From a checkpoint of a small image autoencoder: encoder arch resnet_bottleneck.
Rows from block 1 of the decoder of a small image autoencoder, named by matrix and row number. Each number is 500 + 50 x the weight over its row's rms, rounded and kept within 0 to 999. All counts start at 0. Numbers have three digits each.
After each channel's rows are labels from the 100 images, of 14976, where the channel reaches its highest value: "lies over" is the class under the peak. Only what is clearly more common there than usual is listed. The data: rendered roads seen from a driver's seat, with toy cars, trees and houses.
# conv: 3x3 conv (decoder.mid.1.conv.weight, 192x192x3x3, each kernel summed), inputs 96-143

conv.168:450478489481470461444552538566528430503538459401521471473446529477469488461368517475469370450488476472433464513513450527482499543496421481535562
lies over: verge

conv.93:506494595474482443432461483515529623518504514458471509534463527484473439539473570581369482491439459450512612548543493493491526494496572426500488
lies over: car

conv.51:483537498427551500460429528568529469495479441503471529505509518542555435411469565516519491523450526500430526483528570554443557542462612522505606
lies over: road

conv.38:474547475548438523498578487536530487497500470503498496427520558495543556521496414535515453488565489418491449510474453518563466501347511515445467
lies over: truck; car

conv.5:479568464521530446534514562457550579546392443556465623571517460510539521504502493505397524460592547597534446418434499488597548487566529562593504
lies over: car; truck

conv.74:506473520547363413498490493493480418624556507561478522552546463551544507466557522492439435510496464457464488514407402531471491462441426488501569
lies over: road

conv.107:342458467559491611420449503482497479543495481457570524527458534540525448494498543504452544525445499550466524546499506434478496504478522458419504
lies over: road

conv.11:486488502497481489544564451518468470581464492460486488412514484493574513551563451522510444564543555470411510528529547455436459439471588380486492
lies over: car

conv.62:469583517415451534494487574594544455480492561435438566540565454512565524425427477444559480433465507573551470523492485518469488368492543470415497
lies over: sky

conv.136:466525481556497527389558441489552525462536430510530490492444501536456454410382550483415488484480456362491650597473584501511476527534473563508395
lies over: house

conv.141:408591535583457486456528583394498626576441448424501513483510527520488577452515454554346523482454467521547541456481360465539503480531498527524493
lies over: road

conv.16:511472439541469606496447461490558418461436503480515529422523483493500498450484490518452489535424461495359539511525455476549451431485656520532523
lies over: road

conv.172:458469422503368518583516496474483528616438495499595475645529442504545474470477541517457514504521543459478470521387495505562524500457417533479520
lies over: road

conv.4:460568561498466557571496513474473564591532424475492535528416540604548458459468515520431519503453499524458469461478481469485483479527505469509509
lies over: pine

conv.173:580443578508381506540436462502554427468560491444424490513614504471492556551393440544523467521497453436453488584573524552451501466427533421482480
lies over: road

conv.41:543494626519463531477532543477530437389422506458443548493460513455479493497490373562492478426446422457430602485546489487539462507549486574566448
lies over: verge

conv.138:467422430514365476504425543446464466522533473537518467482506475474531489460489413502517548492500533458471560484520466418524471471425567446515481
lies over: car

conv.30:381561547435485524476518481482513519499469423515488569541429505530509418497474482611521424500475670484523409532528504522528518560541513478523521
lies over: road

conv.89:661442497528525473474473428475465478476495547441524463458452499555503465509453421494560459520505544523412594563504472490516601559435440562485522
lies over: marking

conv.129:477524534527518540545427527523544568551545504483539464524489517513487534422644575547425524537440556499465512434535427443479389452579476473492524
lies over: road

conv.13:480525566445532598523512515469515509563495493496514470499455579492543523513481496506379511483506450439501556474637513519476540434375448468516443
lies over: verge

conv.1:512492518595512517590427478575527579485509530487477456470511461526558456515544509515481543484471550439465583500560512554496515534457556507454551
lies over: sky

conv.149:514608546433506505619539475491482525533467461488530589595506474537570535483630478483510510516533454591537500472473490453525494573508396541523492
lies over: tree

conv.9:504471522489558468633487436494444469575450474585463511490459454508522568532468510560518483500576445491506445494435533516494513577432490508468487
lies over: sky

conv.26:530499516612442471485555531548478449580572551551485472556418459492510465498636485469465477501518528503523551480475518498440461500466436424603478
lies over: road

conv.115:521498522527537485485508467515601506445500454432475521477527521514564496533504482489489537538442534367470538439554427437463483441434619448459558
lies over: sky

conv.82:566484525541472505600525574461492459506397555452430455487515577483548435511526460498542406510512555570396552550422452433484433506501392466510546
lies over: sky

conv.106:448543507534567504507457512467554493595482470467502508525435500548489468481482579506525461410403480552492496606571447481492528451463524472533543
lies over: road

conv.68:536446492448611476465469541517577515476479533507446556473548633464505430492426492541503499504540474445526482490477453500530523620527515542481456
lies over: road

conv.18:510512581373496411545517557563542546466466531503467533470691530473541502586496454438556475532477547492436508624477555482521485456496538503445463
lies over: road

conv.20:434403518456506496524543516483526526530617527481499511463385482457441552478521507529465575553452482597540597453511421464538502384509568501485497
lies over: verge

conv.97:554509574533458524495503458472442426535450532482456495520478542491412527561407463550582456523555452443550481492487552427522521575506475478477477
lies over: tree

conv.146:485532448489519427465591471477460508518462439427467532461487592434465519514435487518474513515487489434456548438404476489548574543373439535526472
lies over: truck

conv.45:400509488473503487495459520505433461573459452505546522511551507491560548469584585505422485459492519521492405493441454455446497491567395513578566
lies over: house; truck

conv.65:471533440507530526575507522482557517425406546415538504410454528437549523433509543518431475505538508515448512461512460376546560515490442472477555
lies over: road

conv.43:509459461539504463554464490527498505566483472520443511537517517516549602481534588533378491442501309542482605493538406462504523471476632485517476
lies over: verge

conv.124:468431559559473552467464630503526408528509519448412521487549552500557481516474438543448461437470457531479648543532584476436364510533497425496465
lies over: sky

conv.180:527465474531499508493483530500432468498538576569455491528533400502427637538595507396644546515433466498544620543465539514539400461457486496444440
lies over: truck

conv.99:555495525546477547423359488496496586564566545457488455535577504532569475492579543490468479484510498502405513522563490434340486413456495418482453
lies over: road

conv.98:561535514515403474549481478523550570564464426451534544490502518552521564548580500449522493505498581491514518484542552527477495424546642470602536
lies over: truck

conv.0:444332436445481493558476490508498511468571448524408466446471548468405494454492479532417557517465449479520447521558452446491471505459372464455460
lies over: tree

conv.88:513497616570537519497370439457550525502568440446491469544572492532525473439590628432492498474467546452520497549603438515445441476634472486544530
lies over: car; truck

conv.35:496485545503532492544440587538417494525558572477512490477552493528528532473483517548451488555548461514588492519517532567556502486589471478437473
lies over: car

conv.143:534549448510506592474603555467526459484381397533492543449411489451473530495436472531510578507530479554635530467488466425532524455499536549551525
lies over: truck; house

conv.14:536465572471480497407463516556489479500531512478495466526496517456488471555592529504586401454440473480481658573492487489447505572462513402361439
lies over: road

conv.23:498530482542579449537512527520494460540535481594461530463492482496492449446457541511420423554524543574468544499513452372494455506438535479446481
lies over: house; truck

conv.34:481527532473476571488396564445571423576554568453537515467564439471568536544545526493508509542502662507502562534567476565479461516563460525461530
lies over: car; pine

conv.104:417493533449453492536424517451427468503456417394497529569488536542471443483526518493480450498343528463462483489494467582479520543449445534504478
lies over: road

conv.182:586441513563506482550414434459528555455515595404482526530573483501497498538509484525526458479350499450407546579511398441462480446445464475516454
lies over: road